{
  "norm": "rmsnorm",
  "inner_norm": false,
  "shared_expert": false
}
Rows from block 2, named by matrix and row number. Rows with one number belong to one neuron. Each number is 128 + 32 x the weight over its row's rms, rounded and kept within 0 to 255. All counts start at 0. After the name is the row's rms in percent of the matrix's.
# fc1: MLP up (model.blocks.2.mlp.fc1.weight, 512x128), inputs 0-63
# fc2: MLP down (model.blocks.2.mlp.fc2.weight, 128x512, transposed), outputs 0-63
fc1.158 094 [ 63 148 184 140 159 171  88 127 118 150 128  88 133 108 134 108 145 145 133 131 139 142 160 121 145 120  58  87 217 111 141 147 119 189 152 127 130 130 104 117  93  90 142 135 165 156 128   0 138 146 123 114 140 144 124 143 132 167 138 181 130 122 112 108]
fc1.159 147 [ 71 168 147 127 109 127 132 103 125 132 115 151 134 106 116 124 131 138  95 182 122 125 124 127  82 149 165 123 189  89  59 132 133 117 124 168  41 130 129 101  83 130 128  92 167 131 167 171 128 132 143 140 125  88   0  70 135 143 174 145 136 125 147 185]
fc1.160 124 [ 82 137 136 107 126 142 140  94 105 117 120 176 126 145 117 124 118 146 122  20 124 137  56 139 152 149 110 121 146 100  54 119 105 122 127 191 207 131 158 124 107 163 171 180 153 114 120 110 151  89 117 133  90  83 116 158 121 112 141 123  96 125 119  50]
fc1.161 078 [169 155 135 117 113 151 171 154 144 121 211 136 116 104 158  94 122 105 182 129 139 137 102 133 155 132 116 155  96 126 159 161 167  92 142  77 104  46 121 162 124 157 110 106 119 136 147 236 164 106 114  92 179 124 130 101 132  96  48 180 138 166 120 171]
fc1.162 103 [126 165 142 127 119 175  76 123 133 130 191  92 117 148 152  95 115 124 178 146 153 159 154  93 130 105 126 107 156 157 115 111 132 130 166 135  84 152  92 100  45 144  34 140 118 131 141 138 102  99 157 102 100 141 115 162 126  85 111 199 137 147  95 127]
fc1.163 087 [106 170 134 186 127 178 106 146 140 162 111 118  92 144 135 154 147 142 129 142 142 103 100 118 165 158  51 140 149 122  35 132 124  60 146  99 125 136  81 152 112 132 150 133 138 141  73  80 129  56 146  59 197 152 112 113 118 170  97 158 168 149 130 114]
fc1.164 068 [105 103  68 101 138 162 152 164 114 116  77 135  76 188  89 169  97  94 110 197 143 131 135  78 132 118  83  95 130 118 147 107 122  80 136 201  98  86  72 120  92 131 103  89 167 127 104 120 163 139 142 144 139 105 124 115 111 164 103 207  88  88 135 105]
fc1.165 074 [132 111 153 117 156 111 128  68 109 106  47 128 137 122 139 115 131  98 101  93 126 119 169 115 164 124 145 129  96 181 131 142 158 124 117 135  79 124 111 171 129 106 146 136 162 156 227 124 153 115 153 106  83 180  60 140 131 139 140  64 115 173  33 116]
fc1.166 105 [127  87 135 107 125 136 157 145 135  83  87 158 185 160 107  86 105 150 107 169 161 114  87 119 119 101  77 180 130 131  88 130 113  98 160 163 125 125 131 144 142 167 151 117  83  81  73 140 129 149 123 204 176  78 141  74 107 218 146 111 101 112 134  77]
fc1.167 122 [247 190 130 135 121 132 129 188 134 147 134 134 114 121 164 132 146 130 143  82 129 114 136 132  31 149 129 140  53 110  97 103 120 152 121 109  90 137 102 103 119 123 145 136 201  90 101  77 109  82  98  83 141 108 142 177 128 170  94 105 154 124 152  91]
fc1.168 083 [124 139 128 109  96 144 124 136 163 146 130 110 141 158 128 184 110 165  94  97  88 135 123 130  82 133 144 129  92 138 137 148 136 116 108  93 139 167  49 148 159 148 100 126 127 108  70 171 185 105 174  83 140 100 125  40 121 178  96 127  95 105 115 164]
fc1.169 083 [165 102 195 113 136 175 136 124 163 115 201  88  73  89 163 153 141 144 122  77 156 128  90 150 130 155 121 169 162 119 163 160 121 138 123 126 189 122 168 133 105 114 231 109 118 175 151 150 138 172 149  91 162 202 124 133 149  57 168 150 108 155 163 150]
fc1.170 139 [131 111 136 116 131 132 141   0 139 137 126 137 113 121  88 150 128 137 174 137 121 124 121 121 143 153 143 124 108 213 182 122 139 115 126 164 142 132 114  92 133 120 125  87 222 132 170  77 102 155 136 174 120 106 211  22 134 123 163 160 131 129 226 185]
fc1.171 074 [175 108 117 135  87 112  79 184 128 143 133 173 134  50 117  79 119 109  51  98 140 140 123 129 158 124 124 126  98 105 158 136 163 143 132 120  94 126 168  97 111 126 109 105 119  88 163 145 145 122 114 165 101 143 113 173 128 189 188 206 113 138 123 192]
fc1.172 084 [ 69 167  98 129 111  93 135 134 127 161  50 150 158 130 140 117 110 137 110  74 133 130 131 159 124 124 137  91 176  88 177 146  82 106 128 168 200 118 139 143 134  72 121 130 128 118  72 166 165  17 106 114 109  68 119 154 159 150 118 141 139 134  74 111]
fc1.173 087 [143 132 171 126 106 171  71 130 135 136 144 191  97 187 137  74 116 134 125 140 130 148 100 143  31 127  59 102 150 184 115 160 175 103 112 122 126 101  97 165 122 128 132 160  89 106  50 122 123 147 128 130 139 119 110 100 125 132  93 204 152 136 165 121]
fc1.174 102 [189  79 165 137 133 104 103  99 145 103 180 100 157  94 141 106 110 125 143 130 147 174  95 124 124 135 151 119 182  50 123 126 120 184 157 109 159 132  49 158 155 123 193 155 115 114  98  55 155 185 114 145 106 130 111 109  97 165  78 107 146 164 157  72]
fc1.175 132 [ 78 176 138 120 150 129 107 116 137 135  77 174 143 112 156 136 115 141 108  53 104 114  80 128  86 122 101 131  65 138 160 127 115 123 115 152 157 134 146 136 224 144 133   0 128 136 124 191 129 180 119 138 141 167 141 158 122 139 135 183 120 108  89 166]
fc1.176 118 [150 121 175 132 113 105  97  63 135 148 164  30 136 122 204 116 136 127 148  81 123 132 177 123 191 148 159 126  93  53 196 129 116 122 140 113 115 118  79  98 127 126 176 130 176  89 106  93 137 168  93 109 120  55 115 116 121  91  92  57 124 120 146 156]
fc1.177 082 [160  88 110 119 165 130  95 130 116 138 120 153 132 164 143 106 150  96 115 164 110 112  73 139 211 120 158 115 131 139  84 126 136 158 171  69 148 126 158  99 101 120 113  34 182 105 124  71 144 126  94 181 125 133  62  35 133 100 115 188 134 118  82 145]
fc1.178 122 [177 123 121 137  54 118 160  85  94 143  98 167 135 179  97 155 118 112  93  89  89  87 116 152 103 113 186 123  70 120 153 158 130 132 164  69 130 113 145 127 136 117 105 138 105 152 102 206 157 190 127 124 108 128 150  70 144  85 146 108 144  93 124 105]
fc1.179 084 [ 92 170 155 124  25 135 129 143 115 121 113 189 139 152 119 131 147  98  73 232 119 129  68 116 164 139 111 132 102  51 163 121 148 123 129  89 188 127 124 199 132 101 155  88  62 100 133 111 104  87  73 141 109 134 154 174 131 136 156 103 125 121 126 102]
fc1.180 121 [ 87 128 123 159 165 126 127 107 181 137  97 151 136 209  68  99  70  94 132  97  61  73 156  92 154 162 118  95 102 107 136 104  68 173 158 138 131 137 190  80 102 139 158 140 120 101 112  63  84 128 145  63 101 123  98 185 124 144 157  95 123 113 166 135]
fc1.181 082 [135 148  98 133 143 151 150 120  92 121  87  96  98 167  57 156 127 124 141 146 163 141 213 107 103 138 162 119  76 112  49 139 141 127 121 153 113 132 140 109 178 113 185 108  68  71  63  87 148 117 132 140 120 118 154  93 119 152 174  99 112 122  73 143]
fc1.182 083 [151 110  74 162  74 134  89 146 145 157 135 113 153 110 144  57 130 145 114 178 105 163 119  84  68 147 101  97 150 188 109 121 102 124 132 164 143 132 122 146  97  94 109 136 185  76  84  92 139 115 131 160 166 116 149  95 131 147 103 146 125 163 212 139]
fc2.158 104 [ 97 153 133 121  95 119 142 125 123 118  83 176 142 113 168 144 135 133 155 147 142 157 141 110 112 122 101 104  61 144 155 142 114 144 129 122  85 138  95 138 175 114 126 160 141 103 180  36 127  66 154 201 101 125 132 143 120 105  99 106 133 130 154 177]
fc2.159 150 [ 48 178 127 128 118 137 118  73 131 149 119 111 131 110 110 134 147 115 156 101 127 128 123 132  90 122 198 114  63  93  77 124 116 127 130 151 183 105 133 115 124 137 112 125 145 134  49 162 108 134 141 132 134 161   0 188 121 130  70 131 136 136 150  74]
fc2.160 066 [118 119 135 185 107 139 114 128 102 154 102 116  79 129  99  80  84 180 113 127 126 186 117 167 154 103  88 122 110 117 122  87 126  88 130 141 128  45 111 138 150 168 130 153 128 131 124 133 111 159 113 136 141 148 121 139 162 150  98 109 167 166 130 138]
fc2.161 098 [109 147 108 110 190 131  91 121 198 135 100 150 182 140  67 171 119 181 105  99 141 124 167 144 139 163  93 125 145 109 227 154 152 116 140 121 192 132  71 100 104 129 185 132 152 118  93 132  69  97 111  84 133 139 134  98 156  75 155 120  92 156 116 109]
fc2.162 078 [146 117 143 137 119  80 102 117  81 135  94 106 198 164 154 116  64 211 129 141  87 109 100 169  84 112  90 115 158 135 104 143 114 111 128 123 150 117 152  78 163 184 129 153  94 109 186 158 146 186 154 159 114 198 140 128 166 124 178 195 110 120 115 129]
fc2.163 103 [150 102 104  52  91  96  91 162  82 224  79 129 227 108 132 140 125 116 124 107 108  94  62  64  87 114  97 131 173 136  86 103 144 133 144  75 128  88 150  76  93 126 184 148  88 115 144 108 129 119 125 191 151 113 113 167 133 175 141 126 138 105 107 130]
fc2.164 107 [105 124 124 100 167 139 155 111  96 134 138  52 156 145 160 170  97  85 109 150 130 117 126 115  93 155 185 184 113 154 119 160 150 146 147 109 113 137  73 116 134 100 169  97 115  90 102 137 144 141  95 133 101 139 149  71 104  93 191 149  99  84  98 139]
fc2.165 087 [173 122 138 106  59 133 158  83  95 117 137  87  80 176  79 142 124 170 154  96 161 140 114 140 165 141 115  84 136 182  62 148 172 124 136 114 164 130 150 141 124 148 171 148 153 134  64 185 115 130 106 110 133 113  65 124 169 142 150 167 164  78  88 130]
fc2.166 104 [143 130 115 106 106 131 145 118 109 114  28 162 100  95 193 123 134 114 120 152  94 121 186 124 135 128 143 177 149 135 112 159 136 135 102 126 156 172 201  78 161 125 157 142 108 108 105 150  93 149 153 139 138 154 118  57 114  89 134 118 131 102  96 111]
fc2.167 083 [202 176 121 150 150 130  93 156  89 139 123 127  90 161 136 132 152 147 131 165  83 159 114 177  71 145 118 122 139 105 133  67 161 110 151 108 131 127  52 104  94 165 118 137 184 118 127  80 134 169 121  82 116 201 130  49 118 188 168 162 126 158 161 150]
fc2.168 093 [185 171 120 157 194 124 164 143 141 125 112 154 133  98 131 158 102 168 143 108 163 107 130 119 121  88 147 125 167 137 103  82 129 109 158 100 201  55 108 165 109 168 139 137 140 136 124 155 208 142 116 103 120 103 146 119 110 135 247 160 150 123  94  79]
fc2.169 107 [166 125 195 144 111  61 125 132 111 152 125 103 156 126 182 140 122 143 159 121 109  94  99 128 106 125 142 116  88 101 150 103 177  87 119 109  97 105 103 199  94 129  99  67 119 131 188 180  95  97 136 120  93 110 141 182 100 141 150  83 138 131 159 135]
fc2.170 142 [107 124 129 133 117 128 157   0 118 151 111 136 116 116 100 124 129 134 102 123 106 158 133 144 159 142 142 132 140 205 165  85 135 113 136 158 116 128 145  94 107 142 128  81 208 108  76  83 132 102 167 143 119 140 194 229 128 139 120  89 141 150 214  74]
fc2.171 098 [129 104 114  95  62 112 160 170 137 162 127  73 104  71  66  98 136 134 142 173 108 146 115 127 182 150 145 102 150  93 116 118 138 139 116 145 106 152 114 138 148 132 108 156 169 133 105  75 157 159 147 123  85 108 157  48 138 182 120  59 143 149 137  83]
fc2.172 078 [ 88 158 145 122 150 179 136 141 171 145 127 145  96 138  83  89 118 157 166 146 103 100 131  81 115 130  78 111 153  66 116  80 139 116 149 154 126  74 128 136 128  69 161 140 151 141  88 145 130 192  45 139 183 184  97  68  63 110 142 136 158 171 132 134]
fc2.173 090 [176 113 147 123 136 103 164  65 172 128 118  93 140 166 152 107 141 100 106 131 118 118 143 178  95 150 137 142 159 155 194  90 157 109 167 108  96 176 139 189  86 125 117 228 106 144  98 192 102 116  92 145 149 158 146 192 139 133  98 127 105 134 113 147]
fc2.174 093 [199  75 156 124 103 140 194  59 138  96 120 140 167  86 160 119 105 122 158 138 171 129 126 116 124 163 149 134 123  41 137 125 114 104 137 106 102 109 132 167 100 144  41 162 136  91 146  91  92  76 144 151 131 161 112 145 113 109 190 171 119 124 143 200]
fc2.175 084 [ 98 161 137 151 116 147  89 137  97 152  90  98  84 128 170 105  83 139 146 173  68 180 109 141 115 158  73  82 163 142 120 104 102 107 131 150 118  87 101 137  92 189 109  73 121 115 123 150 121 135 156 144  77 142 133 126 136 120 108 131 158 158 135  69]
fc2.176 094 [150 130 101 153 130 132 109 105 116 127  78 172  83 140 138 117 103 133  98 131 110 166 135 156 167 123 111 108 164  80 167  95 122 141 138  88 147 117 149  95 132 166  95 168 182 141 168  84 162 109 129  89 111 198 104 106 137  98 147 159 154 150 138  98]
fc2.177 087 [142 132 130 141 208 126 121 123 124 110 134 151  90 127 149 101 143 147  92 163 152 107  95 147 193 117 213 147  90 132  88 123 117 149 114 104  88 119 104 103 124 139 127  53 192 141  99  36 136 157 111 154 122  88  30 157 114 128 193  98 139 114  66  89]
fc2.178 128 [144 105 166 157 142 188  74 162 153  69 130 126 182 100 140 151 168 139 132 157  95 128 145 104 107 171 142 145 108 150 119 161 173 134 188 125 135 159  69 132 151 145 109 122 100 114 167  99 138 109 163 173 130 122 100 127 170 113 103 174 184 123 118 126]
fc2.179 104 [ 92 154 124 119  82 129 155 135 138 124 108 114  99 122 109 143 133 142 123  11 118 134 129 139 180 134 125 142 167  17 152 105 124 119 131  85  72 123 135 155 103 125  90 113  98 122 112  79 162 162 124 152 117 108 138  27 132 147 102 167 159 132 162 133]
fc2.180 084 [118 174 174  90 152  96 165 123 157 121 130 121 174  65 118 122  79 145 129 160 139  83 103  85 142 136 158 116 107 137 139 191  88 142 122 109 130 131 162 157  96 109 115 112 142 110 122 130 139 164  89 119 164  65 142 170 126  96 168 154 106  77 134 138]
fc2.181 090 [189 170 134 116 115 115  71  62  94 155 135 168 123 196  42 162 159 160 143 126  90 142 170  95 110 139 139 132 172 127 102 133 132 119 141 113 105 102  83  79 105 128  78 136  68 108 159 168 131  97 141 168 115 112 149 152 149 107  69 121 148 123  65 128]
fc2.182 091 [169  95 142  61 149 131 111 156 104 101 111 120  53  82 115  68 125 182 128 110 122 133 139 104  56 150 134  73 179 140 164 118 108 156 148 203 166 115 158 154 126 126 153 145 149  98 145 130 157 125 112 139 100  94 154 138 149 134  67  74 145 149 155  97]